Weights of a small image classifier.
Data: trained on scattered letters and digits in many colours, 10.0 epochs.
Rows from block 4, named by matrix and row number. Rows with one number belong to one channel. Each number is 500 + 50 x the weight over its row's rms, rounded and kept within 0 to 999. All counts start at 0. Numbers have three digits each. After the name is the row's rms in percent of the matrix's.
# convs0: first 3x3 conv, stride 2 (model.blocks.4.convs.0.weight, 160x80x3x3), inputs 48-63, a 3x3 kernel for each
# convs1: second 3x3 conv (model.blocks.4.convs.1.weight, 160x160x3x3, transposed), outputs 45-59, a 3x3 kernel for each
convs0.54 110:413479520463462574514503565359459478497463425495514445480536514486521501401515539471575527511576469469496476447538593453550581488444448421460478492499506541475491443464491479494530508525513419439483445471504433471480489562551478540536490403477517500569473493523478472558588435447556465444456532449380517670450524529408480453491491498490494507558510418439546701476513455517426391465505537486495500523498511525527582568493487561455422
convs0.55 097:503467430502512436434508512438537489453546505440527466468493442440493460517486427499469450462477496556525540448517527500584534459511499476534478496564533475588586491497541502501530518489437442530430437503460480471488486494423521522491497533482521508511510491518471467523463587511481588558556459529441478451460518492501619525437527422478464426452464444501428467568602535502537593419459517516507510496519518550511427489509499482497524
convs0.56 113:472468596461471519545493529493562479544573490537498463475510504479513562415483509529532456481450510509472521555522485577503405469467521485590489584509439474508534532492513498469531418427511489497489473490489445446464492508513458489424430471449547496431499457487399477512556499515485498496458566560516491456582532507499508464473543468524586480573573503633529546577426427543457481540547525509513448511542483541531374528483308414498506
convs0.57 095:495461493457462501493496437521598529551529497520478537451507483438544465539638452456488557435517472480499467515529460484484547509547533510528490532612550530535444497500427527500454495546497493471515473513463489524530542551454496509498571514486460444464526528468559565520603556529578518564609517575485479618428551527521531587456422488433491596473485549449379465538480508474564511509430525517453515510514552536476441466531500477534527
convs0.58 098:568554494493536499608650639549558572559547571473517473472482447412495476407461463492514584465497491520534507565494466484508509448461574489488527431457478482443551486514485511531520542475453553593547529513541503495528494476530517438536464449559543625549551552521481534558482560504517556504576665559496566475491523541422465493499528515487515450470473445555612500500582521408449508527525482471525476459514488501541422523496509433433466
convs0.59 107:540516501541501423529486483484429458485503538487490517510568536451487475488456404535523546497499547475445490559551546432503537416490507500462456572467494507463430550525528561499548523499488469510517463520504513473466517523536564471560381368555468514532483541506494562459487546439494523525454513542491590453551525471412491382573566519430489529414438511579413441445484541348409601549536508562496514511507504508419463538578647360454611
convs0.60 110:397458524494507501500466482526514526483549471509558523515488484495497494508521517470505519480516500487460477477505530464456433469461452514476473458471518479513567442438509470456493539581569410435470414464476515522522518481517529452457427433388496493527498473482532498490541468534519388534522379563498476445504470478432427472543514443512510437473426378499527551486469467504409419461532517441494531461482506547509517460402406476529476
convs0.61 094:547540571509516557536579611423455492517511512506504496558580469491542503532424425488475522454426487483425497511468476518433409476465588562482449498454476528434481491501477497463434392483504451467525529445468488482498601613531544570552528477515455453433451529512491515556549441532469527516407527515485579593473475536450446447540447465512516453506513501453559589442538550432565496525495491504525469495549446563553576542508483526483516
convs0.62 099:510446475451436470467451547466473569467584529509532452483505501559508527541468465504452499563523484533506475382496518505563461381389449572535475610565501595550499609529535504562516435454511535534534490512493441480470593458473488443489506542517527534503429518549425481532450461553524483582430487615377474591480517480513485380425434541404530527479536495450430619520463540611448470474460435482482477458496444502526516539532524528473430
convs0.63 101:518554484497472517513482526541475438502489494540486577460482451483495510536550525523543494505472482494501499543515370393522495495552612583565521504477543538542485463515560477451523564546485477463483505493484592533477532566633495483507551592537440488527473507508441516547366482497400475468507501445463524403510455481420532587562593466564487399521462479637503470519459469443430456553562500558505530459430471481519453477518461475500494
convs0.64 099:584482494507492498495488491465544464518531590492527502546546522434472529423471495536478449550552514491490487568561585545550535547489547575517505524630587511557465539581618547578576543602562535457492532500474524542544568579489514532519496478482534572617512549613488478594495495455487455479447464511469543490530542456526563517537532488507530515527504575455479491506506511519414400550507499503509521497500499551454484552543481555507464
convs0.65 106:423472505501500505458484493486442452494504484514475538515535548507520511550523483476533561442514582427421459479397450484453515515471529521522572483470564522542513586551502503498497564528465486503520485502448509537538446510488404436474482449494522461500472445453500448442495465460481457498408462496398504524454481543487438532550463520509431500577489513387429558460415553455466548505500522445503505437495493534473441551449465454426482
convs0.66 101:403485451442569514479503496510508493493480531416475489474474467532494549520471413483409454520413450519438408475553482494549489475442397478490530558537578477535559566523471570554475570484466592554525592556493531554549483465569465442471509429505492473464489527471499485484377494504480508440449485424467576472476581446580470300521532522560543495570590522440599531512530481631559551467499494517533446550598463507441497470473504534476561
convs0.67 104:515537570452512529510496469375369432477455477549573508490529556515455483465499483515523406542537463599536533417425419468498446551447467463461460408438442429531493520503460553474440453446476481494524543509487509510504487511514447509533568564497475466433477485471472492469461539439453510515475521434517465530491506515557543415470397433472506433468591588586585506467493463457548566451491486454485464468512530408468465503542496500574565
convs0.68 096:379446478499480521516454497517577593542631563479557531569529527478499501534534486500516531473479492428461500530556628587563602563520576568575549511551493580564522564549578526489480601573539469506536510490496548558554423446520554492442506457522526532583537553532502529553449425453488478469507485484568529488493461451505528454532471498454396439520504466491514446450543508389557456503508512512489563506499491507545473473531511455537398
convs0.69 102:466460509506480500526462480556529498507534470444558451507525545531524472490522571546476481537516497492506501429492552495470423484534432472447492536438501454477522465463510502501516517510490425520509395472513481521540551495529437462501497524531515520516491544525491530443547498423459467479501503517431464536516381481537450528410516603392443503471496556529489501548481455487438498486540451524511435493453426488417450507481460527576495
convs0.70 093:526482507561531497534561537365488508440466471479480455445447479487436456531409469480564504531461480507431447483538535496480512576542472495503470520483535589499417502421423552543490586529481449456471520530541475469492484501553466452504519494443410371513505490516505543534489501520525524481475532521499544543435460489552482536571607527549542454517534440502583508473547466508363446490443432503437441526456473477444524512467453544473433
convs0.71 092:556562523503482485554515552615563549580490495619511585461383417412445429509471419487497460415442430480524493531495475592514491538421571485505524571473522556560611486439499530438467504465457566551512559579546534560533477526559507449514471446519504461540550522541539532498477504496511482458548443421540514468452472450421418427488562545503491498492467521416548516423450437410391491474497517524470522535465492476456491485382486442438463
convs0.72 094:508517521579493505553577454486554518531588587507618502478536493438480417403477572497460522475503486524490450492475499538528451475571522488496530523483501427508510554494494572484509540486538505504451525495465473525534504482617510429470477494463558490525507459504505453479507550448481522443481495437571546512493535494460472429445461499507510521472492482522540566498499452448478342534557577499516527455534455458489494523544537465451466
convs0.73 102:491528501470489459477517484417432479510517500457478484491574490490481457546507415506548485514543496581506530493420460460513544518559624515435469433443539450487589507523530500519516484553513430446458495455471530503505486524529447407428467499409479471442539477491549506558498581547497505501535451526503489423465440448547559547529440530547549497415470610536479349449510463382599596452524465462487478532441476524521456517518498488449489
convs0.74 098:451456497475473476491497495423540541507569579462458518560519510453478436464450467512498538546461476480470479523540442511470510406501498507450498506507522510520554477526437457543444404500477567528515499452400469423377516525550536538530526472468472503537484504478480468459397467539416559510511522396504554507551491554420341465541516514488572557523462533566533505511432519517499557503497508468474482509494497563561479521517448527447364
convs0.75 097:556571591531518528462559590512469462451503532605533524493555578507467413573487500507481484531511453524521533493484510476535480541514547494455488448466459431490410554535496582523461584524557516518519485525509555507476452443473548476565507421494545504421516491399483573454479518495449529594510521544474433526432492475542526489508472529548504535533560493497417459486483487547528569483502491490500471487475483439556538419553581462432458
convs0.76 102:462476430503514499506516479458419436548478481582532455628534496591522546538446436573475493504504512485473436462517554599496512464445530507538576439488505540518508507441444515498518546498574530504464495474467561568482497559457447497484403496470523507535491470447536492532478548559428489498410466493415493559530499535483545604509490548493602590509411539503481562502451582502534520487457516504481537507495490480495466484493457431486591
convs0.77 102:557505486547528513527513460509525493409505546463511495453460505449497545506554514460459543503504529494519548566504553432491499409497515532458462560536501553540480505557520454497519468479540504493528486490497496505467535556521424421461466455525521531548488475580498516573352495455393484490435476557480500563480499461482460517471417523364419567380455535490413569428492555425557538548486478499506541518535546476484569366494531430506652
convs0.78 106:492498533440519539454511452607507579575490496480481529434461474469394431409479441524447473524489450496490413579473425471523526513539500498516509473504450523490500463481552497523537473527486497487464541488494572526480456494480472533534424396406567469514526513445476477433452403493460401459434439432556502411512465462450441422512489395554491426458435509535459447444468455431389463519496489501493469510499496484526479490537528532572513
convs0.79 093:583523517575505492547503570606654538384445537395455434409439505411457513433506499488423544501421472497461490483535439495486415563439413517503519499522563551496458510554609500466538502544532518590536490503512477474455544491464513532425543452449509476436439467471490501496467574480499506539480523529496497398493469544466468489529484516491542520419490485557515564542521537537386466524553495495531505506562556520505412537469441506577460
convs0.80 098:519507499594491478558470506527507413542443461581490479470515501432514463389433468440585533530556489478549477487532530477485498440551432504513500512531475544529529508476507479501477538551452552498536532469477507487476559523494452492514547464502461513479482479492552476474528533660492459591438515620455495598520512620446520607458453459497532498479524545436657643430627643398572608481516465511557497493496467416453515449486478441480513
convs0.81 097:543499457544494443559444389451481464465466477462449430532493486397514505434524541440509550437486545460488593545514401654580367648566469475519554521505476529528497567546407567518477530538450582493450511505480512483423497519525498544493501576553543515473614547432547519472552518439587504516534543520466567500511575496422540490490541553474519511456552509519546513547619575510556636434444432461444468482451501447543524436501530423521475
convs0.82 089:577529512451518472561559479439472464482538429577500489480519517434445481437412502527553546508533528511457495553577642472593625471537577509505523504436542438497536526546477500546489558538469480457458572556526478450478445404452462432544471555531523511496591561520477472433387415531420426589469483538527471508447478545453484499521492519410482511493551522422554567462518526382501543427512524451557484470489487488494525462458512516456599
convs0.83 099:486443398507531518541568526506548515500579521452559496496506460502485481492461422482425495492439478499448469529538583560499565552487413502494521485502547510501477444475496559604566547585559478543550443489489443512522544515502493494509525436454534533564480531536515520528487592559522600572470550554540572491464468515466479500502511390491535555440455452563536541471522544530547528517503432512515487515512499521440465496458405452417409
convs0.84 089:505461433541520522477543506637512481463451436515482462457435509500520516479509460530473540539524520554514487516425431486522560458505547487438378613552465555485440453462437413439433355410410539503471470491446468474534506575503488536463527546521388475501394455492422477495498646590528515513587431520506439492454458574507480532438514546520492608560515567397562494437532555434548541491430462474449482473456502481506517448474567463490505
convs0.85 094:434447529437492524471487562472487479466471453524468467492496414557490453500479490477542506501539506526519553464378367528472468531528551559532498513447499596484524520574609472542568487551573469492491436494538473494473505546561489497535514512514446460377522478510580495503443507550543551630546539607461449429494466493512518524543497509449447521462515552438522535473527549466515503462515504455518501465528490450442414482472449509453467
convs0.86 098:488525450573602539575612568562475517541550526510503511511470456545499494498518474556528478472524507475543534436498453564579488573609543507499500491550540592546584558600562564607511610563551505587576478522502610603546483497482427524506484458531559523543526546535604600622544523527536459510468484565494519520512510553515551537492417484509440512440373489532543541481515463522512465480545558528564528528523503497449454480473477477510511
convs0.87 093:486513556482530494498441532502508543545496465487428413503463533477548498514549535522447562505516560476514551590522529564496524520470517556535591534530561532614639589490485614512549553505556415440432503462463523453456436423497530478567551549607524571551435515521487550554550636507576640522628623542465548551554477486475519494554513417493501374441533385540499473477484409498546564447470439478488438484554464465406452525537478489531518
convs0.88 094:496481529483494541473561526509418433492463503497513513523499466544562498538532522559521533569488525535532513441512490511514529541481518455447584453468531514474570480450490515475531485471496522506501488518491521483480453474567535549514436600572452416433456410481498445466571642513622761564637700526453591498441553478462593518469506454545518438468481499574596530610638606559602569509424520513489485511463495592537545563484517556488417
convs0.89 086:453557517490536507481451461489450528511484541569496492516549513478472494442458480477555536434501550479532531558465538505542603488392397461523397520477471578511565476568566567575565434491520452415426511528560428460402611564531524486480323528573483526485593583492478486484410546468413568542428522416507445494526461502413510512459440474473463458410527552517411427455503529482538523503503523528493461557482508484529491425488459483538473
convs0.90 102:489543550536532526533556472470482456503459492534550564468459508458453494455440501535408497468453534514487531455480447566513511595561531483475500531575480575567501421545560548565615469512526484530557492508486529502520525584501538520516503461427433512543536538495489498539506508511501606578466623565518427468489498498463499499500544494396530465414512450537499518475516541513521568534479433499480465519478477465482452510467505457429413
convs0.91 098:530556592527581567560578610445435462504477477528520484471482492487503450517484487537487519538505554548479564513472548525499568530506563604584568526521564480456562558554576525540534577551603531472514491478484482497521506483533540533527576553611514576522556586518545552516654674546557680539589691535530499571473536515471515525488500486481489449527513525527536494528552564498507570516535546497485562458516572475430394461524498475507504
convs0.92 100:487529532463471392473449460497507553511486509387427500464513533464446469492502500502532460424430458493498623618533552430409394392400408526548521592606577437446474507486458487458472418441405495558504490537483456481449398530552429447536392406410487560528487508480471473404467408539400487522478472428477504512444444395467470468523527482443498486483443534545545439488519450420522521467499486484490449486495464441494530495522528549529513
convs0.93 091:484561519453492456422531499543478499493511461430439482548554471536510475497504504491477504512505453451493500428566442587563501496454414436511524402543532499581569460526518441499512430520486548496471516503451488437446487469439465448501512475487500519484448510454439513493467339405541444386550473550517506544504513561537440532391418524499495543536532551431534497505536570477449532479473494491441474465406448525529520427503505511514599
convs0.94 087:465515481513486444600574534490455439434453433370545547586557487506542500451453430500522564523509531430438451490587471512543502611626574525548486534597433575619464496523452492474503528521555524500484460465504514540532545570505521519532562566472586593555492593490568561445460484604500565518452519481467545544374444483400445475513513545467461504464492480467541481435483515489452489536511449466476423454518416496468540581517466483458518
convs0.95 110:467542488458480423490494450526533450392439368428462466461444423484469458542504569473417440510485501546485533473567500473459412406497455532546482480494487482513526385420430470502527541539575421438478499480508485517514519583583452534578513531488491471454487505478510565573474468531480531447568541515470389437520397453513494529567594634458480516451407429558545460524503476425524487498494482450471447506516500530535520460465390419455467
convs0.96 093:482493577410463522451522531460477541407450488467476491444533501489515503473482439505563503491535473548554504523562499520520479527573580532482473534499583491488508500520497527571546542561542497507490519517477562506488542607582566539501524411384508547494493538491476526464531537650493589683425494629455490526488535505476481504480517522546471552456438472481522548537568540531579470533505518533506525538522536426428528448488480434442446
convs0.97 090:519455535504443521506549530534475440506504420509527502516447519520497542500495522463574482495490531468529469482419566506514573540625568499451375525522520495492453438438465462565546477520540479463528501477550446460566624403355507489432565569517473454480511465482472517515460497518381465527464512482425386509444505535526485464474465568448433468383456537439413484474457485509441433482467439536487423527478486556517531406473467459440452
convs0.98 085:592539563672589540618503498473515458466530467512588560498530523478539542489483540475525510510502618449443562515447549625529482635569515484552625488513478563562484520535508540513484614593492463493497503525485494505550642474439567514429490542564523605555527584556521609534485412423417497504467482406559493500522480472482418385487494449454552533456506549463466530544399490537454489443489388465510442486484404540435501442451525404501581
convs0.99 098:455458491461455533535424565421447598492490559452428467522467492500476490566540498482511517513546619457506528500496476566489516552510480519491513513524505503586557448455475481521448479418465443383505480386524502408492531553471497510482456571566514529481511468523435450497587487360573519385607484404400487512418541490496605501524517535513515554580505521438553535498558522490623557447482504454501480432475425467497484556563557517488534
convs0.100 095:479529545470553605467554650432434460520526550572508479449494560551482487474475532474529455513520431452537469531527562525535549525555603490522604512491501512474484562611542499531496526522541602515529562506517528512519561503511529482430534603591532629588515586579563578543411383595395421617427428599425436505531491512505453533475482550470457467545461589462427444499469439495426468478460456500486487493497504474560493444496481458529525
convs0.101 089:563499456489475485519538532516519426453437440498569511483449491458490453451422502477477502475466438485456492448450443368440517367594552520485471570532509475462530468446499417403497475482535507458572510513523527437408473551487426536583380396474517489516491482507410502490395427426470446496485489444589515472442501556412481494473493518492494515552523456646489491456474519399527513552439458553482454504453411516497433477490445463551478
convs1.54 104:523429490461519636431533511573732473536383460500425627499479547562427538549559510524543465465450470470498547528481516482504427523553478474483598476457493463538392500504393531516494537533525518485541592437469515492452426468573509511619531418569529561541495519443518451502461480487406449526567415488532484505528575518427466442472479499555389427496479411527442458568471427497443506410485483527431516510503407
convs1.55 073:495484484482488509521528508494357471524468592511561534558436458525520522465503498531474457521553452488531433507535488486617527479467494425457498581531452519483512460537648473507650496381452469592438399507487455496477505484482479503460552516502577378541508351529458497598497464488450436495416487498500577502431574502502441329569543435534524591481601568480497457484490510533663569444532482495527386399430561
convs1.56 108:527419600416569589506586514582568549416601501542434481552531499485518497483457569391472404505507471490542518558553487483443501576520459457564578502538511450533518494327591537548585446406504486486469522537515512503555478525507548514465644498626438535480471549599526567440482501564467519540548421441514530518481535507458551533592546546512502450444561542549430386543538553488506492502373438506552561411462569
convs1.57 074:500533541386486447415510418531464501468635468549455497535621409604562500554541564392466516420484415506506497473452528429556568470469491456591644471503460501636448442465407521439472542491465513481519496510497548497481544462532612450499606531517491410448572581429591560471486472549523545544503558562491503498489504416451516456520492494445492509467488471587496512471542479479470418543470637471503529495492600
convs1.58 091:523505540563524447468535543553509474522463630395537472537558557504552451515545518498538577447423444488465521514440557510529480513440450457543435444508584467435498477496514491507522443546605554494461497468385519529524525497468530491444536453482503461468498367531551512443454523452410490562397426471515473516496513397505441545455497512474492447474483557601491484578576561514583498509386482535490558410500407
convs1.59 117:504555555554550597506554533517457650592514480535480404405491456608494401513552441499494577455547545532446582477534482482565510569564576510515482487463428513419425575481519520512433488337410476502465475585496503525506434447565562460483520461524522508518456517394453486319483435580568536521517613387586595510497591479512441568417469457505472514593541571595545445483445490456595515533475528547506455461560565
convs1.60 177:398454519430460486420545455502570525550508486481556501446487506454386499404387533560540485433415462543514463477481514464464514499483551424490465392522563481565527519487657525499665524495440436473413487542450507619551486404499450459473582455518492569451456498522460445546481503453494568543526570558537620462482748495444534272515523524502495449478498485438564441473534466571551450516574570508508491439602422
convs1.61 064:525572474528449605536484522551538461474537462473499391452425542512542493533489476588457474570420502543487482531493465509533432423483424586514528560442562496465494528484466498556466540589460524549501489538440475509477527517482542591516461565575507438435509404436482362505398479541501514491512517429496561508453448520484499512430482538524522441443464452493490452430443455416477491468480516525581467517453445
convs1.62 101:447510581396519568480530423515569470486461524557512414493616421623543460559511521607592538435498524498455518435522532431497564499498473528538613488617470491487405428508476518548467472485412486523471548494520522531504602496548589444509461488481512541516443458480506554436425568486412527534324555442516508535495473395480517565472454445493474576353478469542470452494582463462423489410509452484353581475446581
convs1.63 079:484462488515522607501507482496664537496404524497534418440561608496522534464456434577577460526430469457412513471435496529523456512469579480412548547451513464454534531578482533596452566529459557501516474497455497517470532592555554564524531558578544432505474396617446499445469460577477497519508476508500488471581571425445444395471416414536504460479492537529508496505523422558519489476455498462500457500662477
convs1.64 088:501506428535523423406494442469480560423512454477529525556548456580549497545507466529632443487449499485426459461499462382466470428470453468483452506507489454463449481495543529524613432573578419366496439419399492474430573551490544509563509511479508473481544498458605444423457494419439547490453424501438473477426457543516532521484463398456471507486498503500526541590542395497570564456437444488499431494524548
convs1.65 089:430503585474586555486446489428560667540424536486446536467505507480519571560447505439547479518567545361491624542487488524543466473518623386495440500468457431531518495599457493591492458441510507498441431419431495430457559541496491502479465464492552464576527469478538470459440423503426525459476447537515478474507509456498414488414447416531423484496468529480476452518530497542574528517518473498495525524523544
convs1.66 073:529535520483433484503480517552516483526441754567426491539543517502580419518461496657524517522586519581551491524451441523451491587472485522441567489460592493463542446509413468448472397482507498511507434443513489527625591487458521556462492483452462490394453482486515522559496533485455501578512478596487476501461449391486504427478463530513481476429464519569548511473527573458468461538444523509496510485472488
convs1.67 089:487561457505460478542504472512335522555571563483554515474486453485565495466522493623434486548483539489466474448562611524582635493415450513565553425520533475465577460541660474532633533417372476567509535541492532518482570533508566521566514514447534525480439437527453469542497536443477500439382505473443545519472601538452384381491500512512446528618622524542539492474550463516569562424562501463441512564410458
convs1.68 093:490511509505508420464407396434438400514484517492508484496486443582517478524471417486503479502467465516462424469463417522489561549461443421540591443546495470523447479439573484449507456436457430434492425439397479500422527503526527524475531555428563459410546413333557447516388486414432440486384435542412459496475446495486480435490504467537511475488501509446535448565474501487592516524533523499546470470505465
convs1.69 104:512454521473538400528485488432538509592728569471314486473628467467521519453445542471436399474446510465551545417389452552530500557554440444632497461521404522513450460409402392463423504369442500505432538481523504540566467528545520485549522433564410501341481622403545584324556527451466437526469460477514503476510521464474483495493539544429453504476506432471521520349523488474486514535464534480474534511496513
convs1.70 073:586512545521481520472545526485658518602483535503447493476606527492567496467520469509615610603550582461412542509474562422457529466513546526515520501603599498507516495589506585574487595517516493483542452511509490537513578602546504482482475423500449514481451474534477466562493405516431490608572518441555575532530556532501467402428541525624532396429446516551483430559464468524533421490523530423576510430488555
convs1.71 089:435503521502536425389503428496475584469467505430477534496474479546479547549485506450436453509476465491507503537501471496549481485472438460531493499634583488489527511589512463577483466517562504534492447429428504436482535560506484485518424422450583464424489428503538462482445494465507564482451517492524422428532449446491498492473503441492480473448451480464475520486531526568527568545503522583438475493508482
convs1.72 072:538518408556579435439540489499622506512451535488511530580494495501433532475521483497465478536542547465490458432521499483463512476466530496497501533506542450453476447564501487549519454601589466481510519516400499552477562500538578483534499498456436668431473577410443338446507522548429516496473543486469467506493529498367431434537532473571548429562529498532561450555543439622483593464422466565468491569544461
convs1.73 074:492462529485521531462585440551688501537524488560507450630555490525544557497508483495533485582516423574560502539451451520505491494517598423497503536552496405527436569448610481531488594593425513495507473465546432494495509424470566440495536505520497479496385514520438536500430466479456479423429423474511556525517671509440364421469433463580446410516519526500490482530521486545539520513499465500569519512476517
convs1.74 096:515536540485549549356562523620674608431389475514526456473553480546525483506549481493526477471556553462433481486492481438557526465550591478550635503600558432527416460368428524560502530551504553455489510493476521497500527561425533490516528447535476548560452527583478478464436528540406530521405499491537533457540491424480508500446475520516480485426502468606496442630585417487487317443547448516492540445464515
convs1.75 081:465537526444502664541586554520637581503453451496562431470513511526574516558478460535589541506546455470509463476546479450471438462483564454436622603572412468475476433519540502510490468500432459532472441409580437473520483522487551494534523581522552503559459521527486481559453488502456512444476488491498514533493591510487376456429476441548485599519487452483507498470520530462522401491407397485386509474496477
convs1.76 086:450431570448456511475546432475520501507447526466408522504553501573558531436576532576493538544579497607474457464430464560469520485597564404517523504567626508579610528613612412534611452426431436559450464533422564450461518461530545395504555459595505498511538518499482484542388508526421555495393521472489515416504522488475464397433459475509446499534547598574626548490493524517532414470467589519495504482476426
convs1.77 116:421426522442438477468430447512449505545491454490478527508483477593469432498512394546503531513421514510511539565418533536385487511484547494488508458443493600548390580387477591500440502462521464504457498535532501500493607408449492421494477500495536405442553552421586560401472517540517444545525530565529598506568534541495626548530490493493470473556577573537468579529559544410537567531451514468527548440617590
convs1.78 115:457509442497494474403479516534574546440527470447451463465476511477501551498453530623490402486447524485553492510437464486447423462529568490458506470564697506514528550521519497501513527524492578599606521444433586539529505546485555527397457517478444425456450494516472431502473494511415539506429481541520418468440441443421465446505461459511544612417466518440478575561537481456479452527518507530470535530555399
convs1.79 063:510479525496562502457497529413492538462655492432509598478490424484517421516524486449523501509546541509430478444591470510578456512532443423460403473532549542592469463502482498463500430619490544578556453430556524534499605553524491501499478470498473520500453532400468523465447489467495486571537501460533553456436516507468544451481571480485470456454533511481546503480496465439530535484574483503512443468527518
convs1.80 105:503458517502486484520478484638513500591425496586570474484531591477406454531539469554558526492456500481480519608496595545469457557458540500489546495476532426528548451465471512505511479504483449505452585526461586604465503443556493570426472552490556520540523426594525463573565446495517463496533471588522536519478541500569537442432401503559509508454531580515472456521515462566523539490454486483403545510512393
convs1.81 099:528572469540600491540507554472553486497402493548426464437500466464511440421550457543526463522481469550523486570487534527456484653503489476427483506451543483509503541578468506522458492531533533486523507520537468564507549511523532578529539513507498473626511513493465550408578418591540481519531441448457580452538527500603501492488544580525540489514477483503491459520509502491482456540504486486469526487534597
convs1.82 087:501451514521467528507502512531585501467443569463555373503540537552472543485463487579504520539475485550433490582501507517424485545471461571530510464557512485435481494519435489440336430498520521549582421536513466527485572572473501517510445480550491542529534491536524483511422518547550549556449408516450523510483546410532407550457461459414495540514448467411473574526506486479507581496452432492465488480622433
convs1.83 104:435496438463521482476505554534482500435507537530404526551577424453417387498423553543525508431477466532580493473380467506460448509514598519419417404419496492500544440408465422470518445452541531468536515479431528421526436469525472371473389514505482527610508582553479508476561505434444488392460429443500575537507533406525494547451557532534473562508469474444512580494524462442520471500494453513500522417454440
convs1.84 098:462508432460526480487515560484506539501545485469618448451449526519563440556539428532402411471479506519520503535525467545494516529577456535543549534505572576508504444504474475564470520457449426514507538488472449551584548506510472494537578559499487491556527452618507583509585440530519403501560432396562574543509561502547513511554529519511580466506539564522492458582467462496513513521517509474503470458506507
convs1.85 101:508498509439437530517530563498441518539553458404359522487513477568528484522502553477491505496488501433489469499441519539416519510465512514441487502489493459546510523482497470478523520506474540525529519564516496424409501495526547519569527480553560416545501449510536544477441353516433437491495415470498483539504549558407446557478500431516394485573580614504503436535489506505443513488451460536479485533515515
convs1.86 117:485409412507479454540545559570502548470533581448415457537561425407450442540467569572550486478507490450485484600401463526453473566519553481496476452409478447359581478470356462505475466489560451523536531480442455405463459529545461537536497518542480492558558553529484455495544417511477431446554498468512541462514501484520424533422532539426407461565519504519512536537545497491549503492465433505551515474523504
convs1.87 092:471480426475450515466503595548455496502514575516500554545504467415444430424540468463465586510504489522497467513494598543508523513516551549446618474440480439462530480534541487502510551495518510469477577503527445524476487403567486432501485457453401535518540550574427485481543494520528444492578442534586540521505510491574500497522490515451470523539520462476457437501469452479414495461439540501525604476502422
convs1.88 115:539493499474506570447463554427517498490460542560597527464441468429494498450537420454547473549551446548462472526561564459460480462483422594481615520489513591549541453522472449540548501573525561489471541538469426557487534516558522526582567529597510591568577475461491525486611550528538471501563414439519561574518525464525514442521492549561475506502497450447514515450499453513501499502476503555569513460583581
convs1.89 082:480604546467491513469428581517490604513531426444476466509490538586442459451429467540525559501422453445470433557512527452519520459525521516474480558588575454526496502495466484468468499498508595573532463451488507448464525574566534510487436467512443388569483532505588502473465433467411530488467481521522578545497481545486544455457439420623528621390555619560486447525516501478512441540507496508460600459496505
convs1.90 122:498410526498476545406511576522471569476545483430420518590511482519460417530450498474497549428454463521527506537416470528509454502572616499487501464430484488482515496455409465487505513532509554489479534441474465418479468494493464463483534454493501505596550476543558554487556498484444467499522396473468515538509500485505421503413490531526511532539498561534477522537471480467458459498500468508493498543551477
convs1.91 133:542437503549450493493442585447462496486509501538521494562534500467492372463459414526508477456455493497517486557482552489431483523455474577487543462426512491529550482536510445452510438467496576548445519454503469451498510444642484488535498467530463479570495499532487529491643503552589525537613475546585505515492474438522510533519522481557507488460494373455498548432427463500414476464440559595513504503612560
convs1.92 083:528515427511484507538578492555483517488431397482529459540488486543483453470498452458471479440501511403492507513492497523548534572538520510484531425467463512503473496476472621522428478453552506508414441522487586566509562597509439391399492445454519500508462502492472450551506518578516460512518530451496512489484491517547612486491420480583544487532508519555383469507484469541428469504531583510513524468387616
convs1.93 070:422493548525449534491557551451451433492498510497472512493417479483501456497480464500502476510438422492525491577592500525638507479519467502486408480501455455575395504548448513501522541523500534566578503549510505520479474503538477485467447456486502510523594497457489533577446521509554578516498500535593524578444511526498527469521540489552491537447428510548570445522585510514541508576511497538512574442415478
convs1.94 094:472486462533467440557612486500481496553534496447415505557439391504416453454401453552520467478412485445475530528459477520441486553420506491545506523500490495532398569508460471435482443428517444527479460511412525413468440517629438482551403405514485546529549627461503433496507454470474489441488509550482495455510508529533469489473556566454472542561495448454447476506495464364522535504407528508529557431508503
convs1.95 148:501524483462463518517542463478513526560481445479506452460476498528529472554523567547589544498434451532518420513403471522474525510499509500403509479528505356471419513498545503471443496504423482572552547565584447441411519490478499430453486423417547488490437451461492516478479463513550528535512524474506560488532534529449469480477505475495452435510611624486511502492486508460479476511493431464488471494411484
convs1.96 101:524498543511436535473534583522561534478443517460559462535503497534495453513529531539564536501426465504452492526471522451462484471477568467541532517525537494462467540519509541514406598563514477527501463528498461485464504580513544546514561554523464554640506553574527535498459494488473549523439450482493579464515576523496390498428502491508472460402472506557468532544503493501504488499465441562519524512600475
convs1.97 087:506488468423482503474477586481501499502502501492362515479476440520523525504450481508500449411411437433501492545494480534491447494544524473449503488468528474483480451535493452421446501519521486563543491430497385384395450470573498432558478542450605457367503476453538523517473505414437502466490510398587490516492368532426483480445530551537469462475490500539516507493465531449453441479535496519519539649395570
convs1.98 083:480541468578471400519482452445469498473471504437457519553600484444440464505417435469504413537500471499511467489521466573542453571447506552522423511519444511509490465517457408500482400535574476450520499495541492462563442551519480583591451544635434501570473610350501466437550458507466450495485418453538557431505458512573497534482616568481490521538469469486444548497427494443485536438445440478520538489559522
convs1.99 109:510488478431539573512446458501475510509578494531561485455497474565575466417568394454490537555542515532515471596522457506448512461526445524471595567485482544529515445565480532580495585502483586554517622526484481513492547457538494463542535513466497520499511490533476665460532462565547449521488442392571440569493555539507483455521547510497530533519544538469394431519413464522398492528525493547494492503503560
convs1.100 106:437463472488503440500520552597449466484510488452500498512531493446482496524463506549509498549541434482487486520491451465443403528485495502521475525521550517485571551564564498525537443519540512537586552462528485414483404508535431500558440514628494476468534535506537497529383468468405500538427418542475502478518462475433395497527481513473518553604541488546554506449503518498516540484525482508554508555507434
convs1.101 089:466491539463506475550546480485480570475447459449525534474505507530504488484443478498515474432504387503551479531482470441468405482488503476525455535467609558499590606571588510545512482538500549554558476468415469435453579492453498540495390512440476445502508439520619452443442460602556496522523584552457462473419514475479576444592529515491524485515461510412502680437573500556522487590559560542639556503570431